{
  "train_examples": 195000,
  "color_jitter": 0.1,
  "hidden_act": "geglu",
  "width": 192,
  "optimizer": "adamw",
  "beta2": 0.99,
  "max_grad_norm": 1.0
}
Rows from block 9 of a small image classifier, named by matrix and row number. Rows with one number within an expert belong to one neuron, the router's apart. Each number is 128 + 32 x the weight over its row's rms, rounded and kept within 0 to 255. All counts start at 0. Numbers have three digits each.
After each expert's rows are labels from the 100 images, of 14848, where the router gives the expert most weight on average: "responds to" is what is common among them. Only what is clearly more common there than usual is listed. The data: rendered scenes of toy objects such as cars, trees, mugs and chairs. In brackets: how many of the 100.
# router: router (model.blocks.9.mlp.router.weight, 8x192), inputs 0-95
# gate: expert gate (model.blocks.9.mlp.gate, 8x192x192), inputs 0-95
# up: expert up (model.blocks.9.mlp.up, 8x192x192), inputs 0-95
# down: expert down (model.blocks.9.mlp.down, 8x192x192, transposed), outputs 0-95

# expert 2
router.2:121101163132140157077173124164128135185147169118094139123131102167127092094155154101130108150125084179115113132115073126182145131049164141101062156091089131086118133131140116125111089092174124126119184122124108157095175093130108122156095185132128159116132133209139130159113083061107127160
gate.0:168155147127124125117165095086103106129095060087112175172140070107163136194089150095122130191115118156082098083165151150152108165120125030125101156126138066111114031123181131130139074166129076123155083100125148178135151158093145157167149168130075106178150106163115133085130126128142119155
up.0:108112121116135105159106172135191144110171187222129098118130148108105103095131084176104131075134178104166143126113122122087149080115135179139171096145149197121155192111089177156086149112087192100122145165116097081106083108162106103093126056111144147093086174077148153159120135132107145111
down.0:158151119068102157086107151172164122118133158113161114082184133048109186089108134106118137088143108115106111112155127147168098140154118139116108139112156147058124188109131162190164078122112142103101109203158149060118114094133158108203150142169130177071148149117083108136117123148154068135
gate.1:105067129112122101065163159151066163175056120162072117119121120172106101083151120120186199146098148128128125158152121160141081098137138183153180166170076117102135175114129098098100186087156123164152156114137101134099138079085122118135065147160157096112134091136138159084134096114154129122
up.1:092130103140153162189082097105138144073198149112145155146156114083168183178119114152095055114120075154102107106126168140108147149129142072113129080118148092134098070122110191152131120140101127100094136130153129162138119157127134128158181127066106103128129162107146081096119144167117156161
down.1:119147126145195076090107155095066157113201134173093149193148194111142097119183167136130129167151153187191129132151139112125112140111144144156134126134056093165106131112134129088115175123151095110165117119152131087147163118095152147153170132123156048157200101111124185105127095130112155133
gate.2:125131106133163107085159039207084125125110143115126196127100111088135161125141151140086151157156112149149158122098138129156079130055127175170159184098090124152122154105211146165136137157143068123126098141170098133109120093120166091112112153129155078158088086079139124127132118117090146084
up.2:127108162111146158167118186064197149141151160134120111100102125147107117149094079142159114104115124121109101131161142164107163118165120104091103083107168109107154095150035124108121123100117194115111117118053103126114132163152079155126142095124130154070111177130096145121083150131140166156
down.2:098064061108172104073129206128101108088149099163129125144111192075154114120147135126103149129127173128138131157176147105146084134168101138143194151133141157172096154090121119186058163094107112082086146180126188074134125108097144088154110136107106150108114162130145148078143112139112122116
gate.3:160117117128148144133170183141116115152111099116164122160123151134132101098069095171147106154143138171150161146095158136098133138098174111095149118117118137132124158074161124123103091120115184141143082172141173174115099123206174118168131061129120094152101141169102097138134141133180142135
up.3:162121122134130111119164195088112136165101107137169137166122153168120092122064108160172116129155156151126168153134143181095113143092169128110143159129157147119140151057162136153108097155098208119171080177154163159102111157224162119162116051155107094123102149149094102141148114100161126146
down.3:103104087130075162146131188087164066103181101160070153145085143181108113127129210108136140155133168065141106156144142131136145100149119130146182171146121079157118099142127108087114189086123100126127149114133151177144132130149143143164158136119158036133133127135126183111135100113148146111
gate.4:128133188106065154155090153137081201146147163111129129131129127127163115111142187066136166138124076149114130165130119128149173129134102164101100132112130104144084139136133140163122140106148168109126161156161164162116161140183132158141060099120148075106151170139137060116191117152138083159
up.4:152155207182137134103154206146096121081164085123159143090135140073135108105115075164129154098174196168079144112131166134110106134044178105164139129177102127134118108107200133138077119163126139159152106101104145137113113134117086097107172070117131080136136193168106111050112122139141107110
down.4:116130120070087160172102135149117082112187108133090127112120129221087096128125118134101119143124128105130096107078134125124147103080008159125163116132135116103130137120105123105126130058101152097066079115105104148168156130169112193142150159113190062100153141157134083105143090126094057077
gate.5:106146094079083137094164201145117130146165128144080151153096092165143124133173138133119162148172138110134144140177103116148108144146108185115125152130125150132109116086127124091086140094166141135122209138134128177108145144053126126165113149128189101123138147133203156102150142128129108121
up.5:077123124123112150052099172132140152143164149122093075100102140166125085107156100091170135112173167087134124167090071188134088100207112177107131128144143130114190152097130117130096167117125180126138148143152097065128141147109170123105114112171169140106157184132143188091109117115125114078
down.5:106105067100117124129125155131179107123065092115154062075116133090144174107120157159127134091127142102114123163149135117111133123111163057052159111123191175162108116143104110199137090116082130109098160123137198110150091108158156107144130155121056155102094130121131133116098159092173135099
responds to: orange object (61); its colour: orange (54); tree (27); largest object: tree (26)

# expert 6
router.6:139110112136113076181117121079126130190140135142097104112150173134077090090128094210139096097134128085145131126137157152129130120164113129107124081094143068149197103181112115081056105144134146089105130104123041167082095121087131126085097075117136138104119168189091152133108105122113159144
gate.0:183114072088121168122124133151145126063165149172073154077148149117113118102152088178148132124064187158173101103130121124117160074120102129144141119129172163050141120129110136125104094087117127060132122150116100184212176169084122125195162153126146137124117157112109185097102142118112129098
up.0:164151092144068158116137155114097114127115097137121142119175156102160120145148144131152151117174203208092110109167148090183134147175112101147151144089120114147145119125209156163125136061146084078119143115128157188197136162092132047179185109123107143129078108152153147107091132153116116142
down.0:104059111143182129093137160180080115088093128141086147129167111065110118147173112070140128130113177130107095074120118122131110097079192147125198087183086152109136187096096157181095184082119203113128147149142107097107117114192133089079163173096111132179139160133116157115161186132153209171
gate.1:186128144098127116134126191124119121063129129166141102132078095121133135147048163181161161088143165157133120113139120137109140113146091134136162132093155157130142145127162052113073107125116193106170148151150088156105097101172105083048178111160157131117129241165099089123138204155137123142
up.1:061161090121131186135116076166208132105123096151076115069123133084097165100180114132097085148176186117160152157109095150117127120117101129148133079105125114139177172125096161134132141172122140104127157065138118101164164154093131111201097127129112155137138156079189166111135084172108117082
down.1:068121134162130152134127088109173174119126146102130050110132153104062186106151171062137123112141092028180111129136125128124123135134159128129084106142110098087137113122102115173160133080134126081103215081140119113100133085133130107108099182109128177108125159150157135127167124134205094083
gate.2:132134131127089083098142129087110073143126113125163116114155049165132122127167095139118118067089113168109148117095147164114128107154117126134121171123168136169172154103120111113164111111115116132118086148128112111126156143149152103152140157151187182072162077115115190103135073059136091118
up.2:081132170129116170139096129105054116120100142079114149106133095107172102123117148135139139133157130117097122082158069148129090087120131136130098151156093087116153148104138118153062113094095186168147095118145121168118186151120161138125146116178090137104214170152136130147127114176108106164
down.2:123149174121089142113178133179161097110165159116078190133102129139121108140139118125138131162151147145154173111090132123098123062112077124130095154079112144133125190136117105119081153086141152149105192139100163146135165106126108114193176158141128028132144134059155122128081143133128025088
gate.3:087141050124132122090141098135111142161086085125136140171168156148139120133088195172173139117154175129135180088147132102174124147182136142132150172149104101101094086161159186105172136081105034138111143098111192100122137117104111154160124124080100193114136087006075125131155134124191100120
up.3:136080139191163119185028159139145081101133151133120114103072135131143085135106099141133106133089097162092115152121078126100141142102156102126114086103150199129136186094081035168118141116149172096112073220120110127105144081167118099135143144143143061134138125153154101146142077061152190175
down.3:125123146142157151075135130170235127119148100105141143108151127134144104150089120141126128124140166162108148110115085063104133158120108141119114147174146179058072222113170144135162120080113116061156166076091130124134173172106098127168135177095186141120123089068140129139149118149136092063
gate.4:115143132097128079103072106127156140119171155144149111118096116107108103164149122063146106146169138075091095114154104146130087166132090128155096112157084081185132097128123187113154143171161138140124115128143111119095125171133145108095209099162146144089146130081143138109146125150156158115
up.4:107137118085158131078130080152124100120126126085127148136115113111134147097120124216150072087094125187135168075151131170094130102115113060118124159072136149126144132154097094141130084136122088146137150132197136112105108081152195108152129195162147081130137072056121043088097123145158142093
down.4:149101154078096153127063116134144095142134120100162103080111128082121139080089117166129105118128179063135110098063116176106139093098121087064137130060109151125157137151137123091129086153090191157080103169146171113147130174186154155134145149146100098169132139181140162142103149125135167113
gate.5:188116147183157099109141158151116110101114063131114103156104151069144159078104163103150109166125137085144162070106113172145115121011215120164113142125120149077173154088097122085154144155134151134188150158143134119130115113157165125094134114163167129166059084164110146134120117149124165140
up.5:083150108113078173126154107148105126183103166114169141131107107170124133176162097132105102070108143138101124135089151128069135077171093109124146149169117120140111120167065076207152126133085108122083150138159148126194132176157136118177157182110083090097128138102135146090141168166194082133
down.5:156102139143153144114146152162131170124117127142164071111152126160167133062076140117089121115139131086139148171102122078133135085114073133083116137123137201157093117118116100151122102111141139083122147052137146161215148112056142142144124091119167139073120180216140111128135110125132116019
responds to: mushroom (63); largest object: mushroom (54); teapot (36)

# expert 4
router.4:135107100151139096147119135121125149079136118082187086116091193118182163109160162148181122165126121105167123125107118132125159139124131107188148132171139133127117159108104107130120109143103137194122133126170188091171155134135144126127114109146107172149173127095105146091176188146185113146
gate.0:137167124168106131156117048151200114116146129114116097103172150191127158132049122156136175138150148153131143114134055146073195170084145118117163104118134135099146164203148123075114123149125125115154133110117129136115121128128126140136099144142123137128147120089119105164115145175091097086
up.0:094130169103116074078179128116128146159162055094137118150189128127127152157186140107118050137104112169131078159103205128162074130160129132109036153129082123108140176109146147106149163150161100151108086097135125130140082166102145146125108139142112121108149138102155198120131148110120115169
down.0:121122158210136118165160113054043090138097115131089161164088097165170052113157140083119145173139103125162125128102133134110132110128178137187155188122116107142141134146138142150085174156111134124115106094186116160089146146107181144107138108149144052201133173128136098078110108114157102142
gate.1:112149089167156109114089118064094136085139089097168154109120122153177090063166159109164113102185127185141133094142168101108059156130143133130080094158108085128150110103207095106120149088142122125161090075123132084184134124105101129148100091115145167109144149164111108090111115077096170050
up.1:122147101157158100140107174065086097083170096107167140132093129151184199090154129116146141098164146213142138136142194106138081144135142128142121093150082141129176153073185050030109155115128103130122134081155112126185134077071144103154139107135142148143172138153074082106120134080108109096
down.1:112127112065066146124117174081158105111116166170127167139078139125085150127145111188145131098110148063106172158203122091103075095146075105083160176131144130114102084113073131124163101103156134109066175185128123164095080101128129110136167133121118129105036177079129127138127120115180109200
gate.2:063098146179017090130108116132105166142134115111189120145106154153154082152135189113157125153135085076126107114169100111099168104151150126127107080171113107158099107114107192153165137097142102139155034153122155133128167140102116144122137141083127071157106126065149072147168120161138048143
up.2:113068175153082129185146148145074164149152121121165144155121150178161122126169156101136129137163093113142149138119102119122147089132156154121061128150099121139117144138065124083168116123145102153141093131147135130126169180115144151067124168117132090137155095075106093141152127126158075150
down.2:096134159059146145179151148089090106097124158141102129094120052113124140149088080152122122057125120120132156104091154141155086104115050132039082144058165127095170108130124131128126130129154161137084143126188106125089106173147181122058106158149099123117156151154157143137111118117118137183
gate.3:125116086109135187135070132201079101096131138109114168103121149075125123114148109130140169123156096103101087132137154167179085097116134162120157096137164083120142087066115127139080186158149142119170132091139125126131147147107147169190153090153200104147175202150127218111093169166131142154
up.3:149126101105126145125093129160051111129171093112170184112167133103103054116149108153098183099131154140125111150127188168162074108094108135122180158114130122119160145060142137134103121161093087132146079150125134110148149102065130139164176170174173122105173140121103175211079111161082126144
down.3:096120097078122196108093132117190144075122153142176081088152169077119163107114122195107145119113101114124108117133158088092112134134128137049142101122169192128115117145149136175150085105110124084063165138118111134154103094099126125151127164078128186039072124154171123174123133123139156145
gate.4:110149132115140130171144133089111156129049105116148143142105141094122110159203124096138085155099160087129120145112183134135131133138129021118078109121141116130142136164045102113161139124114133124109127123141143075122177149156138141089143132152093155114120113129112169121129105136155113145
up.4:165136104118116120179090125108136154079225139153160034138142128186134107085117131152135231145162128113120141154136134121101163154146118174129211072131151159148081121108152131123085107121091128141132123131128158066136095084109121126121156066099156155124071124136074065228119122139144119127
down.4:188138148160115120140118158102048104115148100140083145153130097129134061149153145106155141128102125131181136089140125177125099108109142150151145139100119118156168130146103127080133156176199089182143135082175124119122137134085146125147198158134192061204158102147181136116127129156179135165
gate.5:083158132156154104115095114084134120161135167167126098137122128097116136089118139097111168121155139084139116148135072131117148133171131147146171120147108069140168103180140124136127063133126104116154143110122074119104082115105110154130112094141118196118134164210132176146115106088121169121
up.5:129156100173135095103096120066102167130143115138122074151134137099139100086135171118150171138137084059160111142148085152131163141180162134126118093181128075139145101171103131056123087166138092154176131125153099133120142135066163182113097110158075153147144143125112165147153117096170109141
down.5:127088113137068093171126097146182173135124158153123184143120095117094075162163174136097143132133131178095117106170160062131129174116186164108146109153120110087068134094108161092123156131171115125155142137100137161115161127128070116200105110066125099127145083074147136091153176149105172167
responds to: count: three (65); black object (59); its colour: black (51); barrel (41)

# expert 0
router.0:133158083119159140062113082131074102148092086152069127127149066101116100127132159069114103083135126173167091095158144160139102082151122110105112163148140177118169171110102114156128094112150076115160120158136130063108066160133166109142092159182087112092159182157132155130047140180055177109
gate.0:218149158080095148127057173163126104169135104177110105121149119171101157083186101138140152114148163213115215145145149115149098119123095136141113162093135177108149214131105083144170178136110087129125147200149094102117080136103144127163137123130122103093108140086077161143092108178126129101
up.0:202135078101114151106045183174058159153123081141152099133150149105128149063138099075146180144146138135059166146151120105109107160124112106123087191129100114145108145124167048158169109172114060112173160135096099093116107134097111156126122108163120097157102181144087141130162073145192103047
down.0:106149104209114097130104165101141149140145096137139144199119102131194094116138189127124138196129136120148166126138081120144066155146177138153109139164108094112093090144177148167174115135162084099151120098071108180119127117087055099075190067094155132160152174113162117136185125122128124088
gate.1:220134125110105139124051173159109127124118088164116076142119124153137096054140111108141169154123154168095198132162151118129092141140103143127132165149135152133123183117155091141150167189098065127128128166133084070122089142087119152133104121146119085109112162137112133162126095153158098127
up.1:041095144153155107139187087102158149110148169108092189122143132096103158170091158169101104112141101081152087122093126143146140092096150122102128076122122118089153077146074175092066118065143188126131130089154139179168148122156149104111157138119169171131152120143166135138131170116074150134
down.1:136133104080103170128127092167088068121092115097184144077172174139082154157145095133157101088138124130130088132143127154170170116090116100116124136119153147151149135121104126077124118113108135145117150197143176103151109159215174188141084180164097176089088093152093128120098108149134134153
gate.2:132143102176152039171129118177160153129114171124121110089114140159096113181105098109114117127138135109144124137131147147126132126118169129151114166122161103100125102158137133159089063159085146116157089137104126203151124151136099138032096070109104125161099104076040112142157130134157110122
up.2:122092165147131076082137157050156111166165136156153141132109085139124168075106089065114136121094084076115069117159127135110164147147134112176130114145168112171157079153180055157140123170114170112107132132175114145142103134135175138071153040132110163109158142198134166121155134123139125122
down.2:144125135131117098158098092081144168113159127128063105100143109156105246179121082126117140105133115125122111090127138126075182120110131124092136131072107137170136108133099101140146147120125123125104165099180081155144086108066150215118127133133139132139111159209130151111110185135073140127
gate.3:108116068134167113065175078111220122156102182172159178110115131177181102145089109176117097129101090135100157135107127137117119106170118205118146123155130182144112180124080174140098101092164170141115101151153132158130167108133157157111103113090108141112101088093121074156165151126105108122
up.3:061132144140138139123141158124131133078131178143118115123082150115107053100118138089134147139144153148148068125141138122042153148061152126154124062094120150122127106139138102160089157146058207120140124123138147111112098081172126102069183090135123148152107185169154119142153110140159188165
down.3:167100166178115117130098097111058146117178139130109142193128110113149120106149155090122124164148148161190162112131102148137120139089114119198123148109092109143146051114164128174119122128113093066125113064149124140160136140087134086093136132159188151158183153127146176102184140125108079097
gate.4:112132107134072115089168073139181156124102133126128183141162147140091176129096174168115095157126103158133118128095158145155126140140105138146109152129102157102161157210091101100111109128134127141129110166158121151142128143112161116123160111132155167137147143045056094145134165135129104111
up.4:167092071121105108115102111100198141147112086139166138131107119138165109162132088228164126106114203125094181131110094091173128138142120129119149168176146123166091166098123222113154113144171112099123167116083115136178157119100095156175103124112110114145070101128141098114141120143173114100
down.4:113126071102153151108130139191099125126131099104194170090105179113155094162151112145117122137126125112056135104147128077147121166219111160093092113167182109130053151116108141105117100104133160146180143121055168143180132149164077151112141124072129149142100156089093076146158121170159196147
gate.5:115121097128145197121179111156100183101071092102090155122128104079128171148155103146119077075087110129172102072124171161126153100179111114071185082103104113123120112088113103097138097094150131072149162100166176127140080141180169101085172089122073153092169120098101149083102127175081139155
up.5:096123098171134182113165125130109148133096125124071126079158119102138122159179116155120099097071121132153140085113169155104133083171140094071188086081078082093121107093093081108126124066145147101154116096134171096172131129149142095089154095137080119131129114085087172108081125139108155182
down.5:095139183099113242084175155181087125111049155080078109152097120076139117100158135103154093176118065131144159116099125132100117157136145132145152137168141109098184116113173111128128129127101129152121118234128163141148082126145143211145159152131120122118119126163086111109089089135148131100
responds to: rocket (69); largest object: rocket (56); ice cream (34)

# expert 7
router.7:133152127132161119124142118108140100162104180154144181087133070081061116151093072133109083144136168162138117110099111090121107158122113137137142161141174155077106148128114157160091123113166158095126168155017091146159120166154010122099115166147141160082077161166195143174071144097104124166
gate.0:159140160126064149126146132094158088162129095141145112079167159166138163071137148119143120121149119081136132115100124112172124116172123123157141169130118147182117125158167154110146130130086086143110100111138188099135195193171132172104111143125131191097128094114161164145086135133104079108
up.0:157207164150147168083154077140119140149113087084148156123129117184161092091121153168130107139142156166157185125102110122133122129117129092136104149161097109138125128118148119096104128163061109133183104133105143118224144136105094119150084125110145097103108107118064165095175115154136170031
down.0:139223104142193104126130096121080135140149061108114136105153085121140114156148157117125115138149139153131104115138115114140140075087089122143106199100135131112136106105086126083132123180100087169177076098170157066157141147156160125163121110165136130164160093104140128119099125123037193122
gate.1:123210085173094109120162112130092141099125159132171155180078147148149123133133131097171125134128111161112124113095117113145171121141196143101071054138107128142117144069070117112106171164108159137182125118180127105083101063138158149124103167098085094161174098121055071088141154175135233097
up.1:130098103169122103147154108067175114107104140152185167091142138102092147097136105160144181092152173242111161141132139112126089111112151127144096115101114133176133171122095103052104151160159150105130192123097130130150167165185135070121175136111116106109063153132145085130075083121149114127
down.1:127097069176077157126108129061159105128147140118109107122131133114106137071121188136158154152120121123091149112127156211121112137118207147196109132098166050107177129115134075127129156183098147123188100110123138106155160163185151127104101088168149167240128110131103133126189136129078114119
gate.2:142165091131079134085053133125182111104139158183151134159098116156121098119088154102161085158120125136106105101160136098100186155141131031180164080088103122105096086114182085174076113101113176118184116163088172198131143086117113119115138040092111144167126160110122093157133153139181099119
up.2:150194097128113176110084124096169106108133150071154108151159095137136231039154123122109120128119173092120169101125099057112202111091157084147160127143105126149113078100095179197098137093091145164168119206164141128118147099155149117217144111105137160130128129143143129118092163149130141119
down.2:146099098151157134082131140163110138146138100139166156127113164114089094163140172107124138148136159174169105104144162117167130103187131127138117126086119120146137171097096159112069175115066130144129085084098137053136150130165129133107143068127092189156116115076141159127115163133113072083
gate.3:128169112155153092148099131085133095103153128098141112134088151138149061105135148118178149162096132165120123149111162144125122152098224087113117115144097126159189104093083062099106129164108111137151066137182154068091169085104193134138137123153131092197090103082080131119125103090128231133
up.3:174057142140131102130129150141106092165092146139171117127115178130077138125153138132137135113123144191097163133133158132131083162062119132129081123128118148127130177138059074106106116180166155123146188130125120158143155104164126057155178175147097128143075120135133112170111107139137152184
down.3:118050083159045094143126131121107136109123157106091106147112158081118173099100176114110157105140107123130133132101146166134096119081203138171106132102134094104148082103144082128157132170144124083142116129076110095178124120159101089118119145136159160215080171208142152129168155104144111155
gate.4:115123139131096114096133162149111089111139168163152117073115116086090123134138108143143128148137111136069114140111060178104096144110130168180135108135120211113115162155164179131146080129107168102137124189106109170163097145161109114139122118187156149140099143158102107173115128116196122113
up.4:128115114135152161074164192138153101070130150223091126157107186100156011121210120185105147143149168095119175156119143151142156122124112117133154095101150132154153173109095121106137161132084188125089099185134152110097120080164154087098194165130119149140108118104103126124109052139092137105
down.4:095123084094122159115155150125147117153119128136196054069120098141171203057133141112137154085123134066127151122112097134127083083126118151088130124095133187117140135144039069157096083143116191159098198159117135132171148098107101127149104100167069162160144121134116123108103113145170111108
gate.5:119180089104125099123158083090107126144117097115155099118129109162124142149123188127181123116128164168159130114108135205137133083127130080159096142120078124109195101108133088126131136151120084138176125108163175108141154139145191124156079124191085078132141076105084119102114125177136161078
up.5:144113128051109094111139136136164202172180120120167115107133160120137140134163094121120132125127128094122077113134074125125093150091108100151115131172099098141168109128117104190157063163140138151093163149158144128156101090119165195170185178120123115162064168178167137130182160171154103158
down.5:081073104077192161138116167132103177138147142124084130114140180157116172148139160135140120060148130158132140145174102095112173015103071141121113074090158090167164141123119094128137066036179141116076204178107121137145185114136123129158150200041136100096130159149139195142134218147129161153
responds to: count: one (100)

# expert 1
router.1:091107113102107154171145145087104193159089161137141121216135114122123113182111151139138168127122136120090127155131137084128143121110123143091141098094170073135121055145114161186165097106109108159098154080165128105156148128138156179137210218061115138116098084110158130147180131129187092139
gate.0:111130141110098157183113182118149175138140118139127098184087151154160165107184173098103141146134120140127127150153150097130114172109113134132115060134068054145108065107134056136152180158082112150116151048165149137177130114116156159142157136090080109110161135121065163069180127098171124101
up.0:131136106126135096161130139163096162152125094095130071174119167173141156107142175067136117142080161148106145140129142116146147163114146124165120131144075115135117142088154106159171197138084078145100115124156157074156112121139170154137128118106095098109141076059030121118180111097148126100
down.0:143104120000063110112129138186145102132143101123127173105157126123125118153071124143116104067158179140110128115117106135150111112108000102107087130083128134100137155140116145113118086124173134149037111114203116123082136102097152125123106160159120134104149114148134141123113143151106129128
gate.1:157127123114101171151138139136149172126163093163140108185151156145166159079141177099109150121139113110105087168162124118116143134140107160135132029110098085151128103154121071136137151171080130134122155086181135140157099040098165144150176153116079127129164126106093118113180082133148103103
up.1:112119163115134143089157147104176121094134127105137138093166125096106122177084090183129134132172123119172108114107114148126100100090118120106129115127185153099148122164106126120099077129213178119136136136099091149131107108107111098126130155134188148154090202176203177172083171153139137195
down.1:157216162255192130136145092117095134105128116146112072123147141165160133136136131129114147174110095177161156103159161118107158155114255118153170138188116136121125134132140119126142134129128118107214116101064128126163111147139089157114146156079138134134096120118112091120137113108150124074
gate.2:094120081116121158123069104146089148125137071100133075130136116115112111133174140135132062109131154115153100075106125208127087142080137050173106132157085106120164120128197100095159130126086053100113137119136163062181089141128147128123173179163114117113127128124121145102165033150173094082
up.2:138130184183155123094188189085134128133108169137114130114141162092119088133055149099136131159148109082140156148120130098090178145156163155152108139118166196149134114153089199123115122158126159139121096149152126120096121183142129110093097115103184119136097102090135113186089108095139154162
down.2:146127140148133180139104093032071145115139103145148069208126099155105080123122136147150123150118131106192096103113150103111128115142124138162170162112115139127119083108148119119110098135074119145150031157116162077173106144128093131143149133115152124172111117159138136124155075109139109106
gate.3:159085083119142071116161076112153158138151123087173174149082153097077193169096059092125114151158077114134154132082112088137181179124126133102096179182102179145094099135096173127178141100134150130093153167101156161159091155183143187108158148088107116136132113166057120120111159131122153130
up.3:113129091148117124113120101237141067185090076116183138100138103140153135081165086081110123139097160105137192092126088119194137106147130112109128186146167145110146145119137089137165150131148079080140158177135172170166136207186114134164134120109173123146155103111113080081133102117097113092
down.3:133093127115097099126129067134133072099130098172065168122155164164132085111141139097110134119115136209093087085134147146118152106134077142169208094112137179105138199123124185172128188157130114057179080117114077135195151194160113100109119107122164068156092140137085071163154122130100070093
gate.4:120117108091100087158129151131133127100129192133130111144179131147146165088101096193137120064119120133083162134150208162099113148141093146094122139098151126174151079128139127128203126166146088142088164075124100083147133152078151139111205159142210137072129091105159129203088146069128135144
up.4:142096159142113077142088130133088123109182120190144114109140165136143144133120127111120093161092139098155082116095123190101167147150142107156119106152124127171159089129117157065125101149173105119114079120139103123116070146119141143078128111172170148171194113104157149163142124053135086153
down.4:083128141211129187070164212196100084122131113066157187087126143116128101130154142176097126108113141116123143154142096176157162111108191163122092153149180135108150139101107136096096131065096189107176110197122148095147147137191100131167096191141114175153151142113096116123138095141124116156
gate.5:061228041148118144099114111114102120171105086153134143176151083134085096129123084128164113156104200150127125109141151119098166154120130085152159097124097118111133131154144126159119105103089183113140136078158134129121125143103174116106100060132029104141101184171109116113135139160148104119
up.5:160088135144156182113133103078162200098110050125148177133141145106126075170099158188086136149122149149133167124148108112151117097160140070085092111093127091162127115123120174058111145110133167154073076138126164139142129079133107131132199137096058113107168157120047095124131109190111146083
down.5:119109123157171085160145097118095107125109127110121168073110115106137145138107101135121145092129150191107078143196138152152137060132179053114092148132128134154163082152104070123144102066116124133159097135123109157116094165151104126182134112170062164132117098106079163131127115108098209146
responds to: boat (34); dumbbell (34); largest object: dumbbell (27); largest object: boat (25)

# expert 3
router.3:119143171114105131130090147138186094061131089160126138150121098145161153169129141097103136125118113166091144170140143177123083115151105140099158159129092157158129146105170171086165197145105141083170114142119166185121116116164139143152127118114145069166145077063111062086138099121143087095
gate.0:103116137130106192136140119055090091189103097151115134152154080185105127133149071097110132138141143142119132135142123108156149121150158160150158104116134070115107139139110159131150139121127145119122102183179159165156115139153163093125133129141027094157180134197060113136162098119196119188
up.0:142136114103126133119045113107059123138079120126126073140147150115135050106087155175171097129128150124162112123099168138128099138117087029142173147148099153126159162128122104143071118175081109183148082134133137093103151139145157206151143180135193091136138105076162140108132081070100138121
down.0:166121120149147076086128082107132114130169079091093148148121081092162126115109112170163117137158170141150070099109162121133076108135153123173156173123112102143109144088130175168120177092041099114125102093122170048130124182120135059131152084108185131157148147100161234122169146136099091081
gate.1:125129161155144209062129170130168127129122143120108164164118104112153155098092169147167184158118088119033180126130120163125113084123130150092151135124086127168146082115110109115185140155153129164178107113154132160097194155105168153169170131104150072151141081082163124098153099082128101074
up.1:133087144157127100172076136076096116166084124067171087091125115161148072094166108149121149132126108136121135166101108123112139106107176122107086111100154088139129157118198129157085155118118126132119131149139147090111164095177140106101104133132115153182069158159054111146102110130154152206
down.1:148174160105149077130111067171207133169134124087139145148103101140163220161133125169121140123116092138127165155097068138145120113113087144118066122092082103159132134113110103115181129165205114077130154101148088196119143138112133133147084129137142170128078092094184141106144159127106131113
gate.2:075161050082210134096142080120078076134126119109152132148141100091085116158112131106094124058146168124156086139112150131165116078115120100108120141126123128096084143082158106114092141095113145141159124110131105119129110166140155105179111168148079115106130154186184161110098146137086235114
up.2:112165059111172143116140100093092106140097096101146210130151075107116126195096160123129128075146170180124069118133155146211129107126112116126112182118078092100102139085150177102107111133180134166155083095125132190115130139163133098133154115139122095123151140159162098084102155108131159140
down.2:109140149160093091066192104140083159125124117098143165168132172146103136141206125078159090133128148179141039137120152155152147155132134139151127110117036148160187135107144132147046149112095185174110143161158158065087150120156163112092141136165072081132132146122127169120122154125138138137
gate.3:149148039130161087160160078140141131095107069117166120123164117112109151169142149151146157128104157136176155094079148140181110099154164141164095196111097158123120166125104169074125137126125099190125127072147170102182121114179121143094186083114107140110192067102138111117107167141101128094
up.3:161144114115124118192148063123117124154152111099135194107149085126101142167158101169144137127104110131103146175089191122198137159137162186163113162088129121091150134110051191096149096150137121133145135113108117135111099086138103092118192093126103179101113042131120075142105143097106128136
down.3:147156182167193057156075099116103097144160164111128132134125073125123114205096061143065127162114045088160188156130108089116106145097126115162102183160142143121106099160111148155141106147148134137148095109101147193140098103078095151111121113082160171177169122106140092147135151112093137116
gate.4:140130141105165146123156120164116120147158155125093128107086111063130132077124072143114029073124105125086111109128154165126201113137117125117151160090211177105153151152053142125075092137134155082153154223119100134131155151146126103181107135166149105113127142126099138133074149201105152119
up.4:117107124091126159147140166155136125139201151156112092096089164080143147066152084164129094114166056135092132136131155132134161121202111187123138125095161149145124158161036121128085112162183145121142155192126133146142153120148126136143131137130171071121137130097091150116088140158141163112
down.4:103144141123115116118181130143126224118084123126107166159210137104145168110138180097131123157145171126102123146126114124129160149102137097174111048136107108117118128149149114091075124124149138164115180108126067170087157086092104162125140095098105153163151156100206167134114159118169144145
gate.5:167130167106152220109134166135171160104184103164129112131140102129063126138103098142137162086185148126096147115131082132158098103117144170101104132141079106087122141106127170072136123104164212103168145107115139147073167151078111121136123102085126205158119140095201179164100132195045144144
up.5:081108089141132049145142160153134060154099135096088177119070157136185165117121148092096126135096153104099147155083128129094146134102155125133179154136151172170122137113169052186108140104069101121119148161144112160169076082176148137124107140147149075088077168169090053122136132088198128101
down.5:111153146088108115136066199146137107147153122165115046125112149218136183094191144182111126091106081111183159164082112123169103107095112170085128070093112105139130111112118051123188162125185107099099147130142115132191085157170135112106136102139175060093116115121158109106138141086149082128
responds to: flower (36); arch (33); table (31); largest object: flower (30)